config.yaml
model: "segmentation model"
train_examples: 203450
image_size: 48
crop_scale_min: 1
moe: "expert_choice"
patch_size: [2, 2]
max_precond_dim: 1024
adamw_lr_other_params: 0.0011
steps: 6400
Rows from block 4 of a small segmentation model, named by matrix and row number. Rows with one number belong to one neuron. Each number is 50 + 10 x the weight over its row's rms, rounded and kept within 0 to 99. All counts start at 0. After the name is the row's rms in percent of the matrix's.
After each neuron's rows are labels from the 100 images, of 14976, where the neuron reaches its highest value: "peak on" is the class under the peak; "patch colour" is the nearest of a few named colours to the mean colour under the peak. Only what is clearly more common there than usual is listed. The data: drawn small creatures on textured ground. In brackets: how many of the 100.
# fc1: MLP up (model.blocks.4.mlp.fc1.weight, 384x128), inputs 0-63
# fc2: MLP down (model.blocks.4.mlp.fc2.weight, 128x384, transposed), outputs 0-63

fc1.172 091:56 41 52 56 58 42 55 32 59 58 70 47 51 61 45 38 61 52 48 49 53 40 37 56 37 41 49 47 57 35 52 32 44 43 60 65 63 42 58 63 43 27 71 39 54 40 72 65 58 57 66 63 59 59 53 41 44 38 36 51 43 47 47 54
fc2.172 087:33 41 49 54 50 48 32 57 42 54 56 35 45 30 44 49 35 55 48 38 57 57 36 44 56 44 80 43 57 51 64 73 67 57 56 39 31 35 45 54 41 48 45 49 50 52 53 57 39 49 56 39 55 66 55 56 67 63 43 43 53 38 57 68
peak on: body (65)
patch colour: grey (59)

fc1.354 096:40 49 54 63 43 50 61 52 68 56 44 39 54 51 41 60 49 68 43 40 36 42 63 34 46 57 37 53 36 68 30 43 58 43 44 50 57 63 39 58 40 45 56 50 54 58 53 70 46 56 53 40 51 66 62 60 60 38 51 40 49 48 41 35
fc2.354 090:46 44 38 46 50 66 56 50 56 36 43 36 69 45 38 61 50 72 40 51 60 63 56 43 53 41 51 56 42 60 57 51 54 43 42 50 44 51 46 53 65 44 46 55 48 59 61 49 39 58 60 52 54 36 54 53 43 45 33 61 38 46 67 51
peak on: body (35)
patch colour: brown (56)

fc1.79 087:48 58 54 43 61 27 50 56 41 47 50 54 49 45 40 52 60 59 51 48 32 51 46 42 26 56 60 71 36 48 49 59 45 62 32 53 69 48 41 46 58 43 48 44 58 63 45 55 31 48 58 56 59 66 44 51 28 32 36 53 58 56 41 57
fc2.79 088:33 65 40 56 64 42 74 42 39 48 42 43 48 56 45 44 60 60 29 44 51 57 60 41 49 54 37 36 62 39 41 35 47 64 60 41 63 39 36 56 54 50 51 43 59 59 36 44 51 62 57 55 37 72 42 56 65 55 31 50 28 46 57 61
peak on: limb or head (60)
patch colour: grey (68)

fc1.292 101:41 58 59 53 49 50 34 40 66 57 56 43 41 54 41 49 52 47 40 55 68 46 45 58 65 33 21 31 23 49 52 40 32 52 48 55 45 60 44 39 37 52 54 49 63 57 50 49 58 49 57 46 69 48 61 73 45 60 52 47 52 65 53 41
fc2.292 098:37 58 50 71 33 57 40 51 48 55 54 70 55 48 56 30 50 59 44 64 61 50 35 70 47 50 43 46 49 53 46 63 38 40 45 49 37 55 54 51 50 54 35 44 50 44 37 54 28 50 56 43 36 62 56 42 46 45 33 41 58 59 46 54
peak on: body (76)
patch colour: grey (46)

fc1.110 140:54 52 58 50 68 44 45 52 42 51 46 57 34 56 51 36 53 44 62 45 50 58 49 38 50 58 37 31 49 55 57 62 34 62 56 29 49 48 41 49 62 41 44 48 40 46 32 31 51 43 34 42 51 53 61 48 37 55 41 31 42 46 61 36
fc2.110 131:41 41 55 58 44 66 52 44 50 51 54 44 49 38 65 53 46 49 31 65 64 50 47 34 51 34 49 48 48 55 50 53 56 40 43 54 44 60 45 53 45 44 61 57 44 50 67 55 53 65 52 41 55 54 53 52 42 54 50 46 52 47 45 71
peak on: body (30)
patch colour: grey (69)

fc1.343 110:46 44 41 57 56 42 47 47 55 57 47 70 44 52 50 37 46 49 31 32 24 54 53 56 53 47 45 29 66 71 43 61 58 43 61 42 53 68 50 49 56 47 47 40 56 41 57 56 59 71 65 27 51 61 24 53 50 51 37 44 51 60 71 46
fc2.343 103:68 48 52 47 41 69 35 34 58 55 53 39 32 49 40 56 58 45 49 64 36 47 31 57 43 45 53 47 59 45 54 55 44 58 38 45 31 42 48 64 33 53 71 73 57 51 33 48 43 51 40 63 55 52 42 37 45 60 53 59 49 44 49 45
peak on: limb or head (57)
patch colour: green (29)

fc1.128 121:60 57 61 57 44 51 36 48 53 58 44 55 65 61 49 57 38 51 52 46 51 41 63 35 48 41 45 36 53 55 35 58 40 47 63 48 52 60 32 37 57 59 36 46 55 51 58 49 51 62 36 39 54 47 67 58 35 61 48 34 44 54 30 44
fc2.128 159:58 41 49 60 44 38 46 45 40 48 46 68 54 59 41 60 44 65 60 58 45 38 41 68 46 35 45 46 40 45 40 59 56 61 47 61 65 55 64 53 52 72 57 79 58 41 56 37 39 64 43 46 42 61 49 63 41 44 63 62 62 55 33 47
peak on: body (62)
patch colour: grey (84)

fc1.203 091:33 27 53 58 52 34 50 54 44 33 44 37 41 43 50 44 52 57 65 46 55 55 39 53 37 71 51 54 64 41 29 44 41 47 57 58 47 57 36 68 48 51 46 49 37 61 41 52 43 47 55 44 31 71 33 61 44 50 32 47 58 32 52 56
fc2.203 084:47 53 51 44 40 35 38 45 67 53 30 34 56 68 50 45 71 52 50 54 49 49 30 60 53 35 62 51 52 64 43 45 42 38 74 39 49 33 40 56 58 41 50 56 49 42 41 53 40 58 44 40 54 53 48 37 38 61 52 55 46 72 56 57
peak on: body (32)
patch colour: grey (53)

fc1.136 105:46 58 40 41 47 39 32 49 53 57 55 51 47 36 48 50 54 61 51 43 55 56 64 53 53 56 38 41 59 58 45 43 51 53 59 39 57 59 41 43 64 37 44 52 55 43 59 39 67 45 54 43 33 61 48 70 50 44 43 48 37 48 36 54
fc2.136 101:52 41 50 51 52 38 61 35 59 48 46 46 62 48 57 47 42 38 54 55 43 64 52 50 24 56 50 33 36 47 45 64 43 59 61 52 64 44 46 51 39 62 41 51 45 41 61 58 55 57 37 37 56 44 38 42 64 40 46 52 54 43 53 41
peak on: body (87)
patch colour: grey (82)

fc1.286 084:38 44 60 58 50 51 42 39 41 62 45 54 45 30 48 58 51 45 60 50 67 31 64 47 43 24 51 52 26 33 54 55 40 59 44 49 56 52 50 60 47 32 59 38 57 53 48 49 59 36 71 64 56 36 37 56 55 40 49 53 45 46 43 70
fc2.286 074:28 50 51 64 52 38 52 57 23 38 62 55 68 45 50 51 44 46 65 44 52 57 56 65 37 30 28 48 60 41 38 42 43 42 54 56 58 35 43 43 47 44 55 35 48 47 61 57 55 50 64 54 54 45 48 52 46 53 44 66 46 43 43 37
peak on: limb or head (42)
patch colour: grey (49)

fc1.322 095:60 45 48 54 41 62 64 52 55 45 47 51 50 57 34 44 71 57 46 43 43 62 49 54 38 62 40 39 62 37 50 48 55 63 53 58 38 40 33 72 49 49 40 52 57 72 66 58 43 43 52 63 44 40 27 42 46 54 33 39 42 37 48 51
fc2.322 096:45 45 48 44 53 59 59 56 65 56 55 48 38 39 49 64 50 61 57 50 52 38 58 46 43 46 57 50 65 50 48 54 50 58 60 41 49 45 56 41 61 58 64 44 59 67 47 57 60 48 35 56 25 45 35 60 41 50 50 47 47 63 51 40
peak on: limb or head (25)
patch colour: brown (58)

fc1.159 081:58 47 55 54 49 49 48 31 53 49 51 49 40 62 48 36 58 60 57 32 35 21 37 56 52 62 49 69 36 35 64 73 54 63 50 45 49 45 51 62 43 32 40 41 44 58 68 47 57 59 59 45 40 64 39 25 45 41 52 47 45 40 48 66
fc2.159 086:53 34 48 51 49 56 52 61 35 50 75 59 66 44 48 48 45 44 54 38 50 57 34 41 53 52 33 41 51 62 41 49 45 54 49 58 53 21 62 56 60 43 41 49 48 44 47 48 57 47 46 39 59 61 57 50 47 65 53 51 43 58 50 40
peak on: body (54)
patch colour: grey (58)

fc1.378 118:47 53 53 44 54 47 40 44 43 60 39 46 35 31 77 38 36 53 28 50 50 58 50 57 38 47 39 52 35 55 37 60 49 43 65 44 65 55 53 31 56 52 64 68 58 61 48 67 41 64 46 51 24 47 47 39 52 59 63 64 51 43 62 57
fc2.378 130:36 53 63 48 43 70 21 50 39 43 63 41 55 51 64 44 50 56 44 49 50 65 54 57 45 52 54 52 53 41 56 56 53 41 57 61 44 29 68 59 64 59 55 60 44 38 49 50 50 61 42 38 40 57 42 64 64 56 56 64 56 52 48 58
peak on: limb or head (35); body (35)
patch colour: grey (52)

fc1.153 085:51 53 45 49 59 33 49 34 33 37 56 42 47 70 67 37 36 34 55 53 46 57 40 47 52 58 19 54 64 52 60 27 41 38 49 63 51 55 50 59 61 44 45 38 61 38 46 55 35 58 49 56 57 58 49 56 56 47 37 55 51 34 54 39
fc2.153 089:52 51 70 47 43 49 51 40 64 56 68 35 40 56 55 59 45 53 53 54 56 42 40 68 61 42 64 53 44 75 48 51 61 44 58 43 65 61 39 25 46 30 59 38 51 57 48 31 74 47 50 43 48 51 33 57 41 55 64 40 60 41 58 54
peak on: body (82)
patch colour: green (44)

fc1.140 105:38 54 51 47 52 64 56 53 52 45 55 50 57 63 48 36 48 66 37 59 35 43 46 50 64 61 66 42 54 58 70 56 42 30 53 54 59 47 37 58 43 54 49 48 59 56 57 61 51 45 40 47 54 39 63 30 47 54 58 36 30 62 43 52
fc2.140 103:54 75 70 67 45 39 42 52 40 60 42 50 61 42 36 40 61 45 50 55 64 31 42 62 64 39 45 45 49 57 50 53 48 57 49 62 58 35 45 51 63 43 70 35 51 43 61 61 41 55 29 46 50 58 41 45 25 43 36 43 42 40 52 37
peak on: body (61)
patch colour: grey (66)

fc1.124 094:43 76 43 45 56 44 57 33 31 54 55 52 52 42 60 53 63 53 71 62 50 46 51 59 56 55 63 37 56 47 43 65 29 62 37 52 56 43 52 43 51 63 58 32 51 49 42 52 37 36 35 43 71 41 49 66 40 40 64 51 42 44 62 60
fc2.124 084:47 52 56 44 66 50 54 52 42 45 45 57 51 29 56 61 46 51 58 43 49 43 59 32 41 56 50 36 48 32 52 53 49 61 66 32 34 40 40 53 38 60 56 62 37 54 61 55 67 35 54 50 50 45 43 36 55 73 47 63 54 53 70 50
peak on: limb or head (27)
patch colour: grey (46)

fc1.11 083:50 52 52 56 43 54 48 47 43 51 54 58 48 51 60 45 32 46 37 58 36 45 45 63 50 46 46 46 41 37 47 38 46 64 49 38 43 60 35 29 40 38 47 60 49 45 52 47 44 49 58 50 35 48 43 65 40 55 46 27 32 57 33 37
fc2.11 089:53 51 70 61 44 53 33 43 40 48 46 38 65 50 51 59 68 52 37 44 51 39 60 48 54 57 45 38 29 33 38 57 57 61 56 63 43 32 46 45 45 28 54 39 48 39 45 42 38 65 56 43 54 46 42 40 51 32 67 58 47 46 53 31
peak on: body (71)
patch colour: grey (80)

fc1.339 096:60 61 47 61 65 58 31 55 51 55 53 45 59 40 39 38 46 45 30 48 40 53 43 51 53 49 52 66 49 67 52 55 41 35 48 55 62 40 46 32 50 27 55 55 52 52 66 45 49 57 74 55 33 42 63 59 51 54 38 54 59 70 49 52
fc2.339 097:43 42 48 37 63 74 65 53 41 40 54 58 54 57 63 60 41 44 51 59 68 68 34 50 59 44 49 46 45 43 27 58 38 56 48 44 30 52 47 50 45 53 56 54 49 38 39 53 46 37 35 34 38 40 44 51 57 58 50 45 43 53 61 46
peak on: body (81)
patch colour: grey (64)

fc1.285 098:57 71 50 73 43 54 59 52 42 42 40 48 62 51 53 63 41 45 61 43 40 69 39 39 34 51 40 59 57 34 54 65 54 53 45 49 55 46 50 45 64 45 39 52 37 58 37 45 53 61 60 54 58 73 39 58 36 36 50 50 55 59 62 71
fc2.285 096:67 50 60 34 48 43 68 56 59 38 52 55 53 61 40 57 32 65 45 48 54 63 42 63 40 72 41 70 37 57 48 70 46 55 62 57 69 60 48 39 56 56 45 43 51 54 36 40 53 34 53 43 57 45 54 48 61 48 55 43 40 56 35 65
peak on: limb or head (28)
patch colour: grey (59)

fc1.228 107:47 59 44 29 39 48 43 50 48 65 48 52 55 52 59 47 59 40 57 42 41 58 57 35 54 46 45 36 56 43 41 67 51 46 67 36 57 54 41 37 47 48 34 67 70 51 37 47 59 44 41 39 60 45 37 38 42 66 40 39 64 46 66 53
fc2.228 116:46 54 56 58 51 37 50 48 49 60 58 35 72 54 42 53 54 53 48 60 43 50 45 57 62 53 56 59 46 53 28 51 41 60 59 46 54 63 57 50 40 54 49 41 73 47 60 66 36 67 40 58 54 61 35 48 34 48 60 55 45 64 36 46
peak on: body (98)
patch colour: grey (78)

fc1.77 087:67 51 57 45 49 50 58 48 52 57 51 41 49 31 50 64 39 47 37 51 63 73 44 50 63 60 54 40 53 38 45 63 57 46 49 50 38 40 55 48 45 58 52 65 63 46 60 39 67 35 46 40 59 37 60 42 48 51 30 42 56 50 36 55
fc2.77 091:53 58 56 59 52 39 44 32 42 51 43 50 42 58 41 67 46 72 63 34 50 33 27 49 68 44 55 37 49 48 56 40 48 36 47 73 51 59 43 51 59 76 55 46 56 48 38 48 31 44 55 49 50 47 46 64 55 41 45 57 65 43 46 41
peak on: limb or head (34)
patch colour: brown (56)

fc1.137 102:35 45 53 48 59 66 39 70 50 60 56 64 44 62 49 53 38 54 63 53 45 50 55 46 46 51 50 56 58 57 57 66 47 42 44 63 41 55 34 49 47 58 53 39 69 50 41 39 41 55 57 79 42 68 66 53 73 47 53 50 38 52 51 55
fc2.137 108:58 46 41 46 54 40 57 55 55 60 41 47 49 57 21 49 49 49 53 32 67 53 44 55 52 56 44 53 42 51 45 36 46 60 43 34 33 42 49 67 47 45 61 51 51 42 53 54 60 66 49 68 57 46 55 45 41 46 41 51 47 42 58 47
peak on: body (33)
patch colour: brown (56); black (43)

fc1.337 100:43 43 42 30 39 59 59 49 53 35 48 53 39 46 52 43 67 42 47 61 43 26 42 50 37 40 39 52 31 52 50 58 52 40 42 40 74 60 50 45 67 63 49 35 44 39 46 50 38 52 44 49 47 55 34 53 49 62 68 53 42 31 69 61
fc2.337 091:48 46 65 52 61 47 38 34 51 56 51 37 34 62 38 51 45 50 68 56 60 47 63 57 56 23 52 54 41 50 51 48 30 40 46 49 59 46 62 50 47 48 57 55 64 69 39 51 39 72 62 48 68 68 48 58 34 46 39 60 44 40 56 43
peak on: body (67)
patch colour: grey (62)

fc1.222 101:54 59 51 54 53 46 31 33 50 61 52 73 58 53 55 61 37 58 54 40 53 47 63 42 59 46 48 43 52 45 48 61 51 44 49 68 39 60 35 53 63 59 44 50 50 41 54 43 44 51 54 49 43 31 60 38 39 57 29 22 58 29 47 45
fc2.222 103:66 69 44 67 55 33 73 52 56 41 41 56 48 44 56 51 58 38 41 55 49 39 48 51 28 65 30 54 38 52 33 40 41 50 30 36 70 59 42 48 47 47 42 55 66 46 50 48 48 42 54 63 51 59 44 48 50 30 48 58 66 40 48 56
peak on: body (30)
patch colour: brown (60)

fc1.340 092:61 41 56 41 38 35 37 46 59 51 54 33 33 51 50 49 52 46 42 35 36 61 69 47 47 45 60 68 63 50 45 57 52 67 48 36 42 52 47 40 60 55 29 65 44 52 67 42 50 56 46 57 49 37 51 47 37 44 68 61 67 41 42 48
fc2.340 090:57 70 44 42 37 53 58 55 49 45 41 34 44 45 48 40 58 56 35 54 42 70 45 46 45 36 60 64 65 63 44 47 40 49 49 58 33 47 45 67 56 47 46 50 47 63 47 52 40 45 42 44 51 47 47 55 40 67 44 46 46 42 56 61
peak on: body (83)
patch colour: green (26)

fc1.373 089:53 47 61 44 59 49 68 48 59 76 40 58 47 39 31 75 51 48 52 47 64 54 52 42 57 50 49 58 53 36 57 64 56 66 59 46 41 53 44 41 49 58 47 49 61 56 69 70 55 61 44 62 45 30 64 42 39 57 57 38 65 45 30 59
fc2.373 093:49 53 46 51 43 52 64 66 61 40 48 66 50 36 39 44 53 61 71 54 55 43 44 68 39 40 71 50 38 41 42 52 50 62 56 40 62 46 38 43 40 48 53 69 58 54 58 57 58 40 44 35 43 49 48 63 58 51 50 37 52 46 21 54
peak on: body (64)
patch colour: grey (52)

fc1.243 089:38 54 58 44 68 45 51 56 54 60 40 50 60 33 38 41 47 48 58 43 40 49 35 51 52 53 52 52 63 45 42 46 49 51 56 50 49 43 40 61 59 56 45 65 52 44 56 43 44 68 47 59 43 59 42 45 48 75 54 72 45 61 37 58
fc2.243 094:53 59 40 30 56 44 48 54 43 63 54 51 45 65 42 41 47 56 40 51 49 43 59 32 63 34 45 42 58 68 54 37 61 58 49 48 48 54 54 49 55 46 53 24 50 55 40 45 38 55 48 56 36 55 50 43 34 51 34 42 46 34 45 71
peak on: body (63)
patch colour: grey (64)

fc1.248 084:39 37 46 36 44 38 45 54 26 59 44 52 58 51 62 50 39 52 46 58 48 52 42 46 57 42 35 65 35 34 50 44 63 44 47 54 45 46 66 57 54 49 39 53 39 58 53 44 39 62 52 41 53 39 68 67 61 46 65 41 51 53 43 35
fc2.248 085:45 50 71 57 44 44 46 60 47 52 66 50 57 44 61 43 49 50 40 53 35 47 51 70 51 41 43 54 60 51 45 39 36 40 45 48 62 45 33 55 64 54 61 47 55 44 33 46 36 42 37 58 69 59 49 52 51 43 37 66 33 51 41 37
peak on: limb or head (48)
patch colour: brown (63)

fc1.275 088:60 44 49 50 47 38 48 64 33 79 45 58 30 49 54 45 47 52 53 53 40 51 41 60 50 53 57 53 55 46 65 45 64 41 63 60 41 32 45 53 56 49 49 53 60 54 28 48 54 54 49 54 43 59 48 43 36 58 31 59 40 32 46 37
fc2.275 092:43 55 34 58 46 65 66 36 52 63 47 45 42 62 47 54 45 41 53 42 64 55 53 56 44 44 47 46 52 39 55 34 49 65 51 55 38 56 34 59 60 45 56 54 58 59 39 58 38 65 37 36 36 37 49 39 56 50 49 46 49 61 42 58
peak on: body (52)
patch colour: black (58)

fc1.76 096:56 54 59 39 49 39 33 34 57 55 35 56 32 50 50 46 51 47 45 34 62 50 52 56 42 48 49 68 43 56 41 66 51 57 31 57 71 46 55 57 50 48 60 34 52 56 61 40 52 37 52 58 57 61 37 54 53 35 40 49 38 60 37 40
fc2.76 104:48 53 33 48 48 61 41 56 37 52 57 47 70 58 38 53 32 50 37 40 40 60 47 39 36 52 39 46 68 40 58 53 43 52 61 36 53 47 45 47 51 52 64 56 41 37 49 61 35 53 46 48 45 70 34 55 38 54 49 54 66 34 49 49
peak on: limb or head (77)
patch colour: black (42)

fc1.71 102:58 57 54 60 44 51 36 42 39 68 45 71 65 39 41 67 55 41 62 52 51 46 60 28 30 37 49 47 56 48 62 54 48 51 63 56 56 47 44 54 35 63 62 38 56 53 44 42 49 44 63 53 44 33 48 44 38 56 49 36 61 57 46 46
fc2.71 107:43 40 61 55 45 66 70 62 50 54 43 52 39 28 52 36 58 67 55 46 61 43 36 47 36 49 58 59 61 43 53 45 58 54 51 65 43 62 52 55 52 48 34 50 41 58 51 50 34 38 50 59 45 54 34 47 50 51 74 53 39 66 54 42
peak on: body (53)
patch colour: grey (53)

fc1.112 078:51 38 34 36 51 54 68 42 47 59 49 38 65 51 52 67 54 41 56 51 59 51 53 52 72 64 41 49 61 65 46 64 37 59 62 32 44 52 37 57 43 60 49 43 58 48 67 40 52 60 64 32 51 56 23 32 51 52 50 63 47 58 55 50
fc2.112 089:54 56 62 49 46 55 32 50 55 39 31 43 41 52 54 40 68 39 64 52 47 61 55 47 49 63 42 43 43 63 36 68 59 36 55 59 41 57 64 46 47 64 53 47 61 66 41 45 45 59 48 69 62 55 44 50 57 34 52 47 62 63 50 64
peak on: body (31)
patch colour: brown (58)

fc1.29 096:45 46 64 55 59 54 51 54 35 48 52 65 48 50 42 38 58 55 58 33 40 39 52 54 51 51 61 62 45 30 42 62 47 41 48 39 66 36 44 59 51 37 40 64 43 55 57 50 51 48 54 47 54 59 42 32 35 54 28 44 60 54 63 42
fc2.29 108:48 36 48 37 52 57 63 55 61 47 51 45 60 32 50 48 62 49 38 65 42 58 34 40 65 56 39 59 53 52 40 63 65 58 32 46 61 57 66 74 63 42 45 33 48 57 58 47 72 63 47 56 31 66 52 48 41 58 47 22 45 55 61 52
peak on: body (95)
patch colour: pink (39)